config.yaml
encoder_experts_per_token: 2
decoder_layers: 10
decoder_fused_qkv: false
decoder_bias: "none"
decoder_drop_path: 0.15
Rows from block 3 of the image encoder, named by matrix and row number. Rows with one number belong to one attention dimension. Each number is 128 + 32 x the weight over the matrix's rms, rounded and kept within 0 to 255. All counts start at 0. Numbers have three digits each.
# q: attention query (encoder.blocks.3.attn.q.weight, 256x256), inputs 0-63
# k: attention key (encoder.blocks.3.attn.k.weight, 256x256), inputs 0-63
q.111:153178086156133108128124117108146144118173137102170142187118152115104124108114155115083138097097125167110188168112112101171134134204107162109086136116118122211127122136087137135104094131098092
k.111:135103096105235108133103149081139137115100105132115109103122093122065085189111117144123132085145076130101072145146117141121146155093112148129134110051054134170132156135105127118174089116110145
q.112:096168153093045139107140151202154079088126124175083134054103217097191190052115148198132117166172118118119156114157113158112106093107123100084142142126092140114101076112169153125100194082235149
k.112:075154152132081118151155170134083114147135124159070159081096184093147142103107123176145123104143142093105115062154090177089070085140131131130128125128112146163114158126153173138116189071231148
q.113:121081111126180135099117119077122130129172131129149148201145101125105096180108121080156162131118170116154109121129132106133155162161135142153089128148133146121127179081138125113131110164074108
k.113:160095111115157151052106092123150160098130120115168073194136108143101141141138112120119113141101136143109110161113126096180135175124126124145124121153146142098146091150129068148155109167076095
q.114:131073135148212087146103110089157147150086131082146106184148064175076101189107103073108112127087145189144069128109151093195183155117106177162139094111166122132135125140109104114147092161048107
k.114:190128125130155153126137082099156169093114109109194112124157074150142099117136182115104123168122149137162130173091149096163144173155109135132149186132141094130110061144071104118107031212019119
q.115:120150156131104110199173114097159165170083088138146069086172090088113044152108129156149122130102111178123161162109134174138131113116099170131134097178149104157123171105093138186176091109140159
k.115:123144152181167103186145125142149181142119098063120149113175082119105071134050143150150194153142157165164209135127162119172071166116066172142127158186089110160095156098146140173094071093085116
q.116:116149114116101201101138074165115099123162133165131176137127144079117123122140184149139179131138120087128143139095098132125088122185151079149095158131135102137141071137124101161133089143146122
k.116:061113174117112157113071165146113082128157188081111146155105115121116187145091106084083158097142112087117103103175187163058200121082176160138095039121160147117186163075145171145125184115151148
q.117:156049144118177133088105156108153097121134143139139151169093158135092145140176112074128110068123159148139059070119113143119185142107150085103167071057143155136157108139117096153172128157116143
k.117:189143104102133161099063102103128176078114155102126095138146102167174157162177089112083114180124184092123089135082158111070106141123161091139117098140133120080136060195126156150105136121101137
q.118:079145132087084153081183102164105102092129134157116077108131176066151121066121130192150169151167103144120136095123140135122125123127106122123166153165123103124089092121135142167128135115185125
k.118:084128161117145094176119146189135111117118133097137120095114106097144159124077093150076170111175154095134130090205162110076118133112118126078125085147090139068092165106184151157113183081198176
q.119:172126117152155110135087168134126136167144125111125171128110123132143143149161082086135103126114146095140142139170122123130151136124179097112110112106129146130153163121122119092140137128118116
k.119:165140069136086145094144107122133150150140115178119125126118170119135113117192131117212095145074083141117151145066079161137107144147190129178134162142164144142141119169090121109154107133089098
q.120:124165145095102117129142195120154128101100077154130066059088163126149152100131093182150093119127069140118137124190163166088133129072113134063192111121110171100117194101140162131158189076192161
k.120:143177109140113097144170149147097149177093094133100120070090202088121125123109104200180101121145114148095190086129108133145042126146083156131145173154096134160065141177152142142143146061198130
q.121:131151105159149133139135069141063159148153154102125201169167106153155094156083162100108166163130148112142156160087100088121058138178118126182044173151138072125109125135152121107097076135074084
k.121:071087154104165138090132117120115094090148139147146171172132116123100127101115176071107124127099116136122096160142124096161200134087147122140131115111154121122163136071102077084151110179109103
q.122:112079193090062129096122158140134060099093139140118118100058189124150158098162124140116077097176152177134090043147126204121099118124147124115178082097127196152091125150166166154099199097189158
k.122:113125120101147111133087163158123140123125170107085084091116137124150159147156068157101110144172184093086082103143134144073054097152137072128124087106113156079123108181161187109113189062189139
q.123:125053132150192133085101122111177087090112164137139158160087171160107187116162092081119125070151134108143088105117120090143113146142138119116161122054135162096120072158134097080116141156117105
k.123:146133134094095179090084119109122126111108171109154113158108138197150201131183126110068070137113142089096082128101149100094170105118148075106129145107152130087176054177117129102102176157120152
q.124:115136093126180150160140059094124188175149114118146154190245046091064027189073163098148186158076159129156112189075112126149165135135101139195053161176144054170166135077090081175144041163027097
k.124:143107144164149139116114086111174165119140112121153154178191053162111083121101168081102155152120117153140140166105158106158158183131113159142131123159163103132156123064095087135101051211007099
q.125:141160092182121073179104139103124151139086124066127107108128085175159117135108104113084126149109147119130150183149157113145114106144094180135100125147125126111112171153139184058103133119112129
k.125:121134080130117113160168098131147089145118055184164116134132126089081091113184171115206120091096057173136140121092076127213171120139137116105142206120097132177115164104110084123165074158125126
q.126:136172084173134105196154097128088159156162130097121148154166090165147108168132120132089157116098115109135185154108140113122087130132121128151099150125135089126162151147110111145143081132107132
k.126:097120117136143098153137133131124066151136149138163151116135131136095114119155145104128140097136107132176141130166138092156168112094118131103113134112121109136116195077108095125152110143128143
q.127:112157127099071135114112150167134100087130147140123153081082168147170226081150127165110107159167075094103147128142126106112094118132141122122146156101105136114114061164152147061088175120212122
k.127:088141139112074125135147193121079060144142135141102159104085197119131152116135133147131094104125108105113121083157124160097169075144139154095133112102128155161144140129124151097146194097217142
q.128:146156140084160092117084196147126161129188182125064060144139194093137148139148055148106177163115132129081132139150086126173169111068156082095151067168172146114252132176110119111138147119171142
k.128:132127154133117143109182078137161090126044052139137209065121168156099088030074162177178076132144090155164174139149226142136116170174081221153152180101149110108021109089131104146078112137166112
q.129:205101140086157077145118216141126147109176156108094089125149153122145140097164058134099151118141163143065112119118099107159160127107185114096149084131147137094177071164119117133107161109173135
k.129:148161166150134127110145108111148088104077115153136155061106148125106103059142151167179085129150092129167109140152201138143116139155107147128151156033132115159069088119100114143121112140133105
q.130:117171111127084221124150045120123108125113109132109205138138087141189103132089227138151097136121128066190163196122084140100086104154106083186061145080132078156097152069115099159123135140108135
k.130:114149109144159094111096116101141169180168162158147053165163137077122123177178109114080184153102135122133118120125095146177168089158104105125095123172128114122190108140093116102222104122120173
q.131:126117124138163036139098158142132190112149128177168073155113126134107128097153103128110185109187140156137103072080110091160159111135116152072158112127105165132128092196135138082127144123109123
k.131:121107137173088169122159117162106110070143120113145219148122129221171167050138223089127055099128105171118147137139100084083087101109163084143152165067120122117061087130168170145032138161129094
q.132:072121150155127132137160076103083121167084120106166127155121082156104141176118120099133069110126156150113109058137173133096104142161109170128116166125136141119067141137105108122128114131110113
k.132:149128122100131149168101171117105134105145143117109095173131098084130141237092125110096152112141179119115083143122020121140138116080150091150124089137115138167175147139134155171104141129130158
q.133:165052224186110122115189117120136105126104105082161147158111112150088109121121152087137068068123128188150106133130132146131137158137118191104162185108135154112087090136142133182107115115094110
k.133:147144117126169161136116213070110138115156164140100078119131089119122152192145049121131138108151144126095064120123104124062127109095168091121160081095128163131178154180133181132144150126153136
q.134:145140091135101153137139104160185136141098091140118148095134127156149129041084200175164093144118069109156168143134183131081089147153127123118098148116093124100103141113152146117150125104163142
k.134:105129132085144110071103119179139108124128175123163107137136174109107140128140109139104165095121101082135143153145114072170161112115107124082086156189143137067188127154154116070171138115157150
q.135:125207098075106141096144103112128109115159207120078079133167172098192134196132146124119116183066128063121182161166083127154145092077091091157050105156133124157142142087067109143146119134160140
k.135:130135127139132091118160090135172131160080072122173124071124135090115092120142122139116146135115109100165173126151184130168155160129092172084115114196122119068115152097116118105124091120142134
q.136:114121118098179112121076179108093148109171175109111104125124122112080167144142061105092189137146189140068072083085145076130127148106162100126143075158156154140177107195133157089139120161093149
k.136:111089157126069155141155103132101107106116110152094166150134103177148136084120204132153082141135112168123162130120131149116057150166152124151146165062137147163084093118114112167097119138106105
q.137:109128085145156081147099166134099180142121107161160061112117142104093162114148037138129207131162124171095109035106176116100105194174143140114188115131126150108139112204141148080150117123140130
k.137:123113131094094171117165116198081094045107131094103211168117136169136134116063183133121113100141144131109148159119076090111080142143136141192122156092139130138092109116191099157093160147143109
q.138:158083151164132166110145104114160101122103139061122145108116124142106118127132132116140087126067091142093154155146185142132157142114116190099152138157145153125144132125137174140148138136139145
k.138:154136100130150116113135185137164176137090105189121090057141119092148106117142058174144161136143092136115112073107159153103106214084152122096181105193173149061163183178111128133164117119149124
q.139:107160155070148132131104138098103147165113173096158072104175084068116137213125057131096205162103180133070105088132155106121125192127136151134120109197132131103167166143080122124122115148162131
k.139:134156143107121152151144129139144109074086105112127171118148121061138081177036149116124155148127150126159115149140118179088141173156122181206116111112097136165107184034145149192155117136103169
q.140:129127097134134151135090119112113134082185097186172186164114108120133126109148168117130163124170128101194106122068054107138121101134112065188076132086086088178137146080154110111106107145051123
k.140:077102125176092135109088090101096136124221149139108100202149094223143173075191187076133072116072120184114120127090138138109112063144130082133134156071114133161107087150127127105134126140075101
q.141:097195064107126104149115121161108116129120131163130137125128135117144139142109136134126121145136112074142159127139133128104100105129103095151065103117106116163102155082123112117155148101131120
k.141:085119163145105091149081095160119116140150152097144143186133112140138158133118169101091153107113124110142170150163111103189162111115094145059068165164111126138113140081154097106098130104143113
q.142:123085124176077146140186080161141075116077054131132201114075149188113120080104174130175065092144086158158133152144138164106110139158119152135135195062132112126038112086176140159093119124119117
k.142:137132094100168096121110200103102153144171174146115078131119142100119157155161005147121175128145163101081127101116089098119131113106142112115116095152137121109188128206136097086145151102169136
q.143:123114160129093156119180083177117072191104102141101179127124116151155113134107205144131064091115123132190152173179100162110136104123116115126113165094103088120106153049116093184111124131139114
k.143:167169082133214072138116158076162161156158149122142069100131147063100115193125036125135179141141154079117095128138147131121205102116122127133113061182095093127176150120109148142175142100137167
q.144:122140100168145170152085112125149155137116133113103174164153072135171118122083185117094190127097167095128153202160115150117139126167073139142086168180129087130132148095114103132105099125086098
k.144:137124175130169070125133128118148121174158143136133109146138140164134090111152134119103101117115139127121140144129140132157183096083055108053098135074140124164154136152064062143158145095135103
q.145:093148117136047177137144132128093115118104088105092088092136102112136154162120123143156078190111124144108101152143158134106114120139165117140147111145133168096117148120138166118134172120156161
k.145:102143148107088184167163146110159100126096107072135178071057164139087130119061123202141151093160118107103141101082158109079153149114132194141149102164160137102114113159171186102101126100215115
q.146:134151145123156092115141126144130137094142156167156131137105172134140120104105107127107181087154120131111164092112120094128140113125145176125153122083102120140114119153128086117129101133140101
k.146:123148106146129132099087122143116134117137142203143112108117133089165147126156125099131152124164122142181145124154106126136093136160133122097138138147105127117103157124080169163140142154060144
q.147:152116078148174107145127145113138132161140149133089165156127145172151107101150113151153128114151151142093184170132120137131148115127073157136077168134129134187089106126133071138120115105107116
k.147:138129148123129049170101115104122142129141153153111068142157102155174126127192118106096115134127156128167127129129133171137167096105093073062122103111107132141150152118069141151122129097108140
q.148:160162125115131163141153076151129135116140186125116197130147168089097070103111184144119131175122149031116168160092063101175071127142163068177065197175139095121151104115127117133097102123150119
k.148:084098177119151179074109172199116106115093125167135127179095097110200203160082174123111120121170120138125119131167101090113095112094134106121113166089135165111131096127143078128134192136129105
q.149:125084200089156085105121159150114095134145135148180092132093155118111163116165084106102106082167096147149066055137142116118131107095157131074209080039130131097137146151089145114143137150147135
k.149:114139030141128178113131120124109125114132139138139140105154133098097134141107124125167163131121094148120111151138158084108074141190192160197146152147115107086096121142143167098128092202103136
q.150:117121133148177087125090122110167155160137139146170139187151113096105100132088139066034213046110158149158104124154134176156202147133076177077108132183155131115193150102075128140115076132074087
k.150:162123098149177093115085106120135148176146142128145117170196104161107088115180147099159118128090098161111160162156111150155154103138109104105124171108127110193128160098081085140181102149075128
q.151:119093099135124140147107131096103126164092108106065107123130105147135165157166095138193091146121152140143110174146137152118156160102085101155121097153162162130079115126129113177115161101097133
k.151:124106143129107089185137115092135152153097109054135123129145132182085100150144104168100131103093193124096112121085150182123169128110101145151134108144137124130147115128151123128130080067163114
q.152:070130155107048134134199135139100135104115078121145050103127129134153148129102139194181084189143107169116160082097128070111104099094126124148145138129041147133065103135189127127142182097178148
k.152:096136176124052180128138164142136118101109117126156180090039177119118158110059121160115119107205181118125131057101124148087106151130141162133149105162112165092116098173187219149059174065157149
q.153:164135133112198114087078128128153104120125166103139161133107119114092165129153100069080131103122148102130086114154130156148105166153193107112158105071191089105183136125093121120150107154123130
k.153:127136066104168143105145092143116157113149132126132121122179115075120124142165163091138141164107072115128088165105118051143108140130182115184124163171163098077142138112109116123153065219103147
q.154:141178120133091072124118140135133116078148113097173062121079137105140096128164110125077119099085105158163104116140120108146155195101082119088173099145082165082098169135208212169119138128134144
k.154:139143084143084169145158136127083128133103102111158170102095097109141123171100150162142129125136127150149173118100089140095115164134179139172161120131127124153084127129143127198155069132126140
q.155:140148082132121207150131086137123124121142149132062189118161141119124096137112166146189124198131129051116193202073104121133076101191184079208064187159152065152169100110144095102134116126148154
k.155:093086250090134127108109163171153119081115143114088110164101138106171177127118124120083131139153154093120105144150132123128167131079095122105084083101140164119180103106147103112085221117137116
q.156:119152097109028186155200116142087122093133097128100115070137144163154136123136143218215102206154099118103173117088121123072075060154186111179121135124092099162096118155175133093141166119188178
k.156:118124231110090149137140167123152093077110127110101145057006170137139177107106102188107124114216171091120103053095134158065126124121100156085127051130131158102111090178188187121062224075204128
q.157:134079143132187092101080128125158149161143132132177125181115099119157143150111118066069157031149149186163050112175165135139179153111091150085180105095152110075152135144089116127139100176089080
k.157:182127063167168094110129064107133149165154138144147118140230150141068058121183140068159110116042089145112122187153116123176130099141150087129142186115129087136148134111084080139154042172083109
q.158:128109145157179002118088183132170116133133133122172100171080136132143145095148075057067111065123168161133126110173117141156151177071081152052143078120119196111082166102125182143132123102084076
k.158:164157005146128117141139099110082163167142119116172091112187041108114056185122140086161138166049106171132147130111104100183096129125156118189155184182138125136116161127115115165172008139073153
q.159:131130122095103176128168113108114152159148105181119147100170133144105116135123148164172181127142085121131122079081152164124118043174160152135147132145113088154206142133095114084136119150142161
k.159:115099171138138128101094152137187086115141164092071145138089150147113166079115080160122143129151123110105118144165157130079132127190093158110084098113102126146107127103159153080113201148160125
q.160:157092092136227099136125141121170151128147123185173146134144152100057103097101110079129186137093116092095094120124131109168130170128137161138133129117128160149151120115074106115173089203078113
k.160:084101109124111111137082201184115135122143130168126123193070117116166204100124079127118145145190179143132080080118117114118093161166144125169139094112079168150145120127207125111098208130101133
q.161:129124096111166152154130100110135156169166133176143192161179118135087083123125160127155152115083117072126105143092127130121145134114145100142083158120156095153179101106077109111182058175084130
k.161:118142153115124121127081198137177137138168174162096117176098121086155157172143091061097138136136131138081095114106133176080140115114170109129133057094140116140188178108141167090121135145094133
q.162:130149138160142105120125152132150152122130116145111148094105087114166119104092137100102129096140142121125128164127125124095173148166145157140127108126115112099115124133154152094099138104108111
k.162:123102142133120139132081143137109147126143148115131111161180133109132155151090131094103179121099181128175107132161100132178142124149141115135096139183138122123141138085129108153116123146086103
q.163:138097090136097177149114066123109140141149113119049199158171111193152142081121130174147104155091147074128161163106141101094123145122147130144060122139186044077109088153137092124118128144127121
k.163:144135087134190106117140149111161147159130128151107087139184122065118090158133131076146166153101144132091134129146078147162120122096134077114132127160181115125155165098098073173189103144092139
q.164:138102115080132172134137138161111082160109122125150114114127193084108162161165119141150121164155110132099110078159145122135102105126159126112158086125139125126136134138104127134137123187180142
k.164:131082141133154153132173107149081098121071105118151203131089129195142138110150143147143066129181132115149144108140073084175062137140117149150120175078079163146082081162141087158055150107146145
q.165:123120171141099109188123081105160147108092076118090154122153083148162129116101144177145098133148119115133146196114147144097152101157109165142115111139129090144089099123139168103086166106127118
k.165:164152095127161059132157118103179190149138107102114071136190122089135074110079104088132166162037148133100185140139091101161145161115110106109110105207146080088109148116116100156217083131094114
q.166:107121114180039124089108126124074118162158130076085098134106149197180160118141090160153058125082129145169141131143134175115149091087085101112103088146131104066098136142179138139119174061157121
k.166:216167138139140133123188104120143102089121092164136121044169182131137064115084186146128119105106087121188157159150134129148095104123130119117145153098149098155081127137066129172164078155164141
q.167:142111176105068120147127130158114118093108116082099115145095112109162197153172137139113109118158122181121162153116132117115127099132106100117144131147096136119126123136153154131073171097163137
k.167:138137129122117128130167030082146131139092119103161125076151134154111071104146160168134141107118102110155176141130136119155158110114073148079138170172123098087084123150079134119119072106148134
q.168:112134154146154104120092172104108127101123167106155091115082100124118132154130107118053141123161173180128084088130116157154148129112093122122150116135093194123153171141133167126091144095126134
k.168:135146162113090151145136144137100108081162149111132157086121110149148124109113138167123132129158113118137121122072178121055152103163137170177129111111128106151111100133148153095127125130144140
q.169:151122158079183112107163173169172148096122125132182106164119131089117127154127159075088153112131123161126118127121069100163110148126122110176131154116096184153145122095117061169112112144104112
k.169:062124094128110162145061150112130129178120147130127136126096141089122187121180101163129155115159156119118082087147152124103141137102097107102120135162115141086174146123143155080103157117135123
q.170:108120131099123153151150112157128110097066120095107109129127106113127128155147145144148097137153124155135127158153096150126107113086099122151121139126113153143116163108138100180148133089142138
k.170:125129100123146132129130133078167149166132094114082119107140094124118108138180097146162096109102092126087145178143158161096174116087120146077130135155149115097175139138082147085140107128153120
q.171:087157095130069138106138144141095064139083129101109105082104158109163132145162115160152048118144115157175152110166120177107123079097112133112157122130084127138097179114168156159141148070197149
k.171:179128138131104152109167093136115107124085103109147187103140141194137091126151178159147073086129063111155175157142135128128112118115124154119117162102142128148116101156100118131084097103157122
q.172:155113172155107135092113124127121105097126126098117091141090123174163158111111127137106116156127127158122129113133106124134156149133104108143136097135116178138128124142157128154100182148122123
k.172:107135093131134124106118089140115107114104108136163095097146135152116114106142122159121127143132127118137126116135152117149106144116126118123133166149111156120091112164103121143152149136131147
q.173:167157101150164104102139124127141126168150175132171082121158186141092109116131083081123173131087099147098103054144116090149078163138125150111164145135115153118130133168100103135177078222090129
k.173:118107135144114119101088113142118107090106098125169118155059143130097170131140085169128101100215121149135078107114168132124110158132108171147154123072076192138110106159174140117079158140146121
q.174:105128130134103148173145113114142142107107091167098179110145085099152102109107167155153126106158119085143153194114164135077144125145156142115111138124141083134119132104145165079099123087146133
k.174:141091152134157126128108130142150183186185164112075141215184101133139115159092164053118143156040160132123185176137084106137179109134121103137081143187143079129151142064116111144149094114072112
q.175:102142127131132149089108167103074117173152174124183082128118138126096127168146084097132120115109144131126066053128132158140152117108118120096141145118116157134156171121102128124172112096114120
k.175:136145184111096186150121154147084076070126177132140168102091115177152160138095151135118077090157111130135070111111157150072088082129185138191129121010124156178118116139163153112121161135165132
q.176:153087152153100173133136148152135135099079116089162157175090140172117199165126101099123066098102132202081177146130155145097126159147141150143184124100120145093098085127181107148112158102110105
k.176:159130192090129057161100122201160137142101092125199070162109103073190117179133116174047182100160157134154142083122067073167094177119056144084143096191106131095122111147143066118148125129158113
q.177:081175126134136074156156168161096101151152136117066074062104173104091130097117069173170104142105144082124101081125099102167108141086117136126118073082148164152164172141190124127140191118206182
k.177:139162153071078170153195106088130090132122157083112135128144130062092066132102133142199156159153111079106164135114198138089158130168137184144070087145186078091131108124115139188124120124164121
q.178:128185144139154080174159117109114101165142147129086119052163108095133036095071161166110179150134121047212090128158142123169077050105084121084095148145122098145165144153069179118152094100166160
k.178:145160085137088181117146136092088140108187158115137186105168152143101124106096148080152092175075087119129133162122177133109175084128173114185116140115123097118131152075094192136131102108110140
q.179:122088140136074154077115143139214137080103114177167162184096134158141155134102149063109096131113079190195124174131083130186214177158146141172128135102077149162158098073159112127123153146038124
k.179:162112118213149040106104127133163164147067084189128089106136110155207168117159152128096109108145212146202104104175050153160075129129103083084175109106130117149139110144106069113120124134125086
q.180:141137150123137093173135189187094105158096125079083155109113134128149101131101126160106126099120152123137176153154163159094078096151091163134150111140115134110109125103118176148127103063183140
k.180:137136148085129110185146059181123167142124113071188133142163117118124118149122087174117177158120096112076179113063139070120177172110073146124107107210107082086141121141170073116154103133156128
q.181:130147147094127126143150042105096109117176136142130132119213115116143067106140174136136177170133109058168104111111115108159131074110107104112025147133104080161088124115076104140143076172122159
k.181:105105098164132156103074136087123158150158180130104180131150172179068159081159123062141073150077106134091112198144174144109140082110216113189129152102150096119166122094104188082083124139065110
q.182:120151116164115079098114177111130111130197146177101078112123107124161128093134097110134147153146118114138078094122091090180142167136115129115124105102145153198156153159153139113158144171104163
k.182:186166080155087177060174177127146135124132133170110136114127123132153118069123149105169114162112126119140130103151118167102105134145165070124140157105125136159096136123136158183160152150099130
q.183:119163134098127128144190094152122122168158093111148083109123195083068101092172124172204088122066097150081150062086109121129094143112143140138147135102152137115132152154142057136166136144222109
k.183:075170166043126129182141122101147083151135146118137120134108150048094064157124106195146203137168115068104120110115151125146138114170120197127050103152113117121173142113115117124172135122206152
q.184:116100094184091138066114206108202148088117136192154115125084136151138199108141100095123089074130110201116130139153125135150172197174167150135199120158134170148175125149163144092120150112082114
k.184:166160120165098103096166161145138103098095106180110073102111113132195102096108178160146129114167151156177162083150051157145087162140084114047182147082113174169087154167121119177139161123142137
q.185:173087141196119118113091183087186132116106122164152127136121083185184141112117132101115132111151121212138152137144161171112133136178111170095189130148086156140093107119132194142135111102069126
k.185:200150157152136098121138152150157133106108081192152114112107085176213112084150155126062118127111123183138169064107038130118093172105065072027183185114093170170102167172114098129128116110132116
q.186:114121131062107140108146049137088148087146130118157125152135161126097138145151118115151067166098116089125084133109091103139153133066152075162062139082156107123125114129133046103120156178125123
k.186:092063126127162119115103101110112095153122156128093116148127155083082176158162119115127090089149186098150047203174151158157096096118188146206097079100178097116150056125065148144104148138117118
q.187:150105109120175157141068152099090143122107143112100164128133107149139166196108129142083185117193186117090117192144151141089136094161126103150148111176129088108131125098119174113093091115102116
k.187:138095120168174157123120127117080147148135110098127153158140126190085177120114106107156111096106106175049151138094128120083146135106135135139158159105141144150111124140193116133096140154094104
q.188:181061147115097196105106066059208159076089140152212176186169062182138165158156176048121101136135131179134164178130166148065196130134207135148145146138107119085091084124083127123104088140031111
k.188:134101137187163053121059162132140132114101106208148100130111083155174155121155147098050104061147171194171075107148080134184096130083090089067192129106097160174120137158123126101107137113109136
q.189:102115100084146185137100072107057160124072167093119143119130136143093157196151143137113095123175170069067125172175131158073090065109150093155102134145190071050117109157091098091086131106181101
k.189:052085153088141188160164068076052097118127142060138124174138130086078144207098123093160116101156124113121092160114175099079191087069149177171105083095135129075136104130132135151151135112130140
q.190:092190113113182121135080104123089129164201135125124127138149122068125080144124153165103235112140129098112079081080110104147113092147089106093092147163148108134177176148121118120121079190133123
k.190:079124081138119188088114155134117150110179165107103193136123157154048163085112129095142136160082095117125118150135162142122104131154203137222109183135111165156126135055181165136105142144065144
q.191:119191134109142079196158120186116111196135071085107138099140133081116057138122142177138180127122119138155177100105129150141085107117073132125131139165094106115112145113123130179137099100187118
k.191:081133148053136143187121087115122119126162131050100160113097151143070118156147066185157162181127077073057175148100187113093158102139138169159090084181103094117161132107149122074130097121174126
q.192:101134189085138165043106130140147150065145166113099111154103184154127182107101141083128096151095138083155089127128113086125113148088136080168089147106143151087106078153163135114154164166113109
k.192:150150083170162176117134117145123179161084120132173123115156076133123145196122166106148053181097148154133138118090069132158074153080102063193156152105116138171107114149136040161148108150060147
q.193:048069077105065178077033218109174086075064075144102111043031107126185174132182070195143082119208101127140105105156159187107121143078145104112144076132047198113154166133210223078105201022224226
k.193:089086165118092178135108159112102102130117118146117115146123060184167143156089138120129111144159121148052122088104119152058163105109196094108116127146144181142151179111151174168111162073164143
q.194:147152143109102113178148099185111142162132086164135108147162104121140144128141199098164071143080108163148109128131110125115147082118123110125131151099142110161097153100125036166163158188114124
k.194:140167091129184161111143117097081107135133173078097175090112188101076129117154099110202131122098120071147132172169148127095104154133107137197099153087175096137101067157111101099186097144107109
q.195:102108134109135132128081142108105113115130153094121129114135116171138161160068099113087104151117154112118115121127193097083125102127187147138159088145114107069137133123128185094125147141142128
k.195:126174191150182105129163107103143160115116102117135109141094143102109110178060151121095149090130134174131136112109097092158126162122052167119162143139131131115121112167114117152127110142099073
q.196:110083143151114095114111210109152051125135127143121081126120150097156114127145091158116144085165116148125148120150129155123156132147093179090115072127108164144161171085137154163178129079167163
k.196:112122089112112070158067163109120120141133108183148113087136096112163091108181091154155204095190104135112127094137160146073112104123154111088147114149087149141140234140128199139104133102181149
q.197:099176105124099110117143140112168151140106082171178070071137107094135132096162134126177092170129116160128125104122137146150165121126134126095153137134094165120111177105136139167150152112148163
k.197:124149098147109152128140147106141075116124149062114144147115093131088129131075128132125139124132082130117177136147152128099100155169185181149108152117150146150117145123151130101130119126134138
q.198:142100111128105130158120121143111091185153132117101147123148150154127152085194100141120126126119089081122126124171180116128145051124186120096079109123134117107100123093120128163118127122177148
k.198:130123057134064142136106131120161163155160113130157136154148090142174149101241114081136117122063084199082161126130112191093154130128160109081150147177107162152158197103123167085125128131080104
q.199:136145118177119090135149124107151159153134119172131146131128123102158075104130142136136154102143133183123170113123077177156134166183069162101143138134101139187157149095112116148145114112073112
k.199:171066111125088109134146160169128071148132135139099152125125138132120124071142123166150136122119076084122140148172159136136124083164160127117092137093111121171117131092146110152154134126183165
q.200:170170109173163082174139106170096156179178177141088204202161105145162125125072148064089156127058146116170158183114074117100125123161122141141067124106152079167112123077121100159173114161007037
k.200:190125100134179090120161089172119120156126124131122162126132198144080111110190151132136125121073111098189109178166112122208138122115058091120118158098133103148143103116103035141113091138100098
q.201:163149163164145105146185112143131120135129131131149089175127146068096128110158128146151156114154140160131111115137119133163084144153058132108144141104131141194081098155113075192099114150144104
k.201:131110074133099111102056163172133097090119121179107137096142121137189159057237132100110088113158156122171063142191125154130113106148166089124139109108107127105103158163127172083069161128159168
q.202:160134120111171145172137068111082160137141123102143185136143129152101119145109134122117127145097145123113140120068139098133106138148166118180145147134191112114112104164112094099103097178105101
k.202:161132183161126161131238088112150131115124136100076121134144200072130127154071132135161088150106165098181146129105098071177139138159070194159134138114129068123059000153110061137180127181107099
q.203:128099132082124165120105106119094117132137121079120122070142132188141169131161119125124087174128136085104094133116221110099143084081210082150133137123184093056104111152118118106120130162170167
k.203:100140139155142144113139088103155172125137133111158107183112140126143150165108126072124132128114195190112134121072128100121129158143109173170141139165112125098112086185119141084151118170049089
q.204:143127114150184111132125144107137132123141133111116198135113129115109066157060102135072189100111134137144171124110087141165142183156092179144145109151124122152193149105115151093125084104094106
k.204:114137175098141073174125127143166159133131103134109110115133159103145104114128097166077190125146125100145123155129151099133196099076100120078126091149091072072132133101131142172099132114193111
q.205:161128124157165133112165099133130145126112140122146188149111157093062064131111147124104199093110115136072172127103069153175093169152080117136127151139141135171154096178101102102091076125081087
k.205:119131154108100100121084129137155140118142144188111110103141142087174121099145138144131135154163168081173097143118111111156153087124144105086109091155123091086130114108102156129104154146143134
q.206:120137147062113170092141069160103131130145139087116145161128178148081172129145163097138094157060117072124101132103127098131160111074155037142077158145195083078116081165137059120127122168126101
k.206:099151082142170188095113090092121173161111143094141137153131117105125151180125127106147101156085146129117138141119108142107133137082101105187134113145161101110137094132132095081143111146048095
q.207:089133111159124121098065186062193139096043099172182052069075073087153116182125095165137157106215134202104136110169106202127083165142089173099217107142025226165159194138145217063110162049132163
k.207:114127224085111115113132167132115074089124125147137127132097112145127124158013149165098131126192114124124113083103127105144120140164148158108136110105125181148151134118140166160118155080203180
q.208:144115125151138121152091188122190136126108082149114130134081123158124146103153102121142105041141142137156115132122117169148233171102150160107168094137141161140167178128152159118132130091125142
k.208:161091167195116126121129093103175159160131123138151085131169116127135097145128140110116121112125135197098110095067145153118133116116135108115203122145120101118137147115111145148159065213105123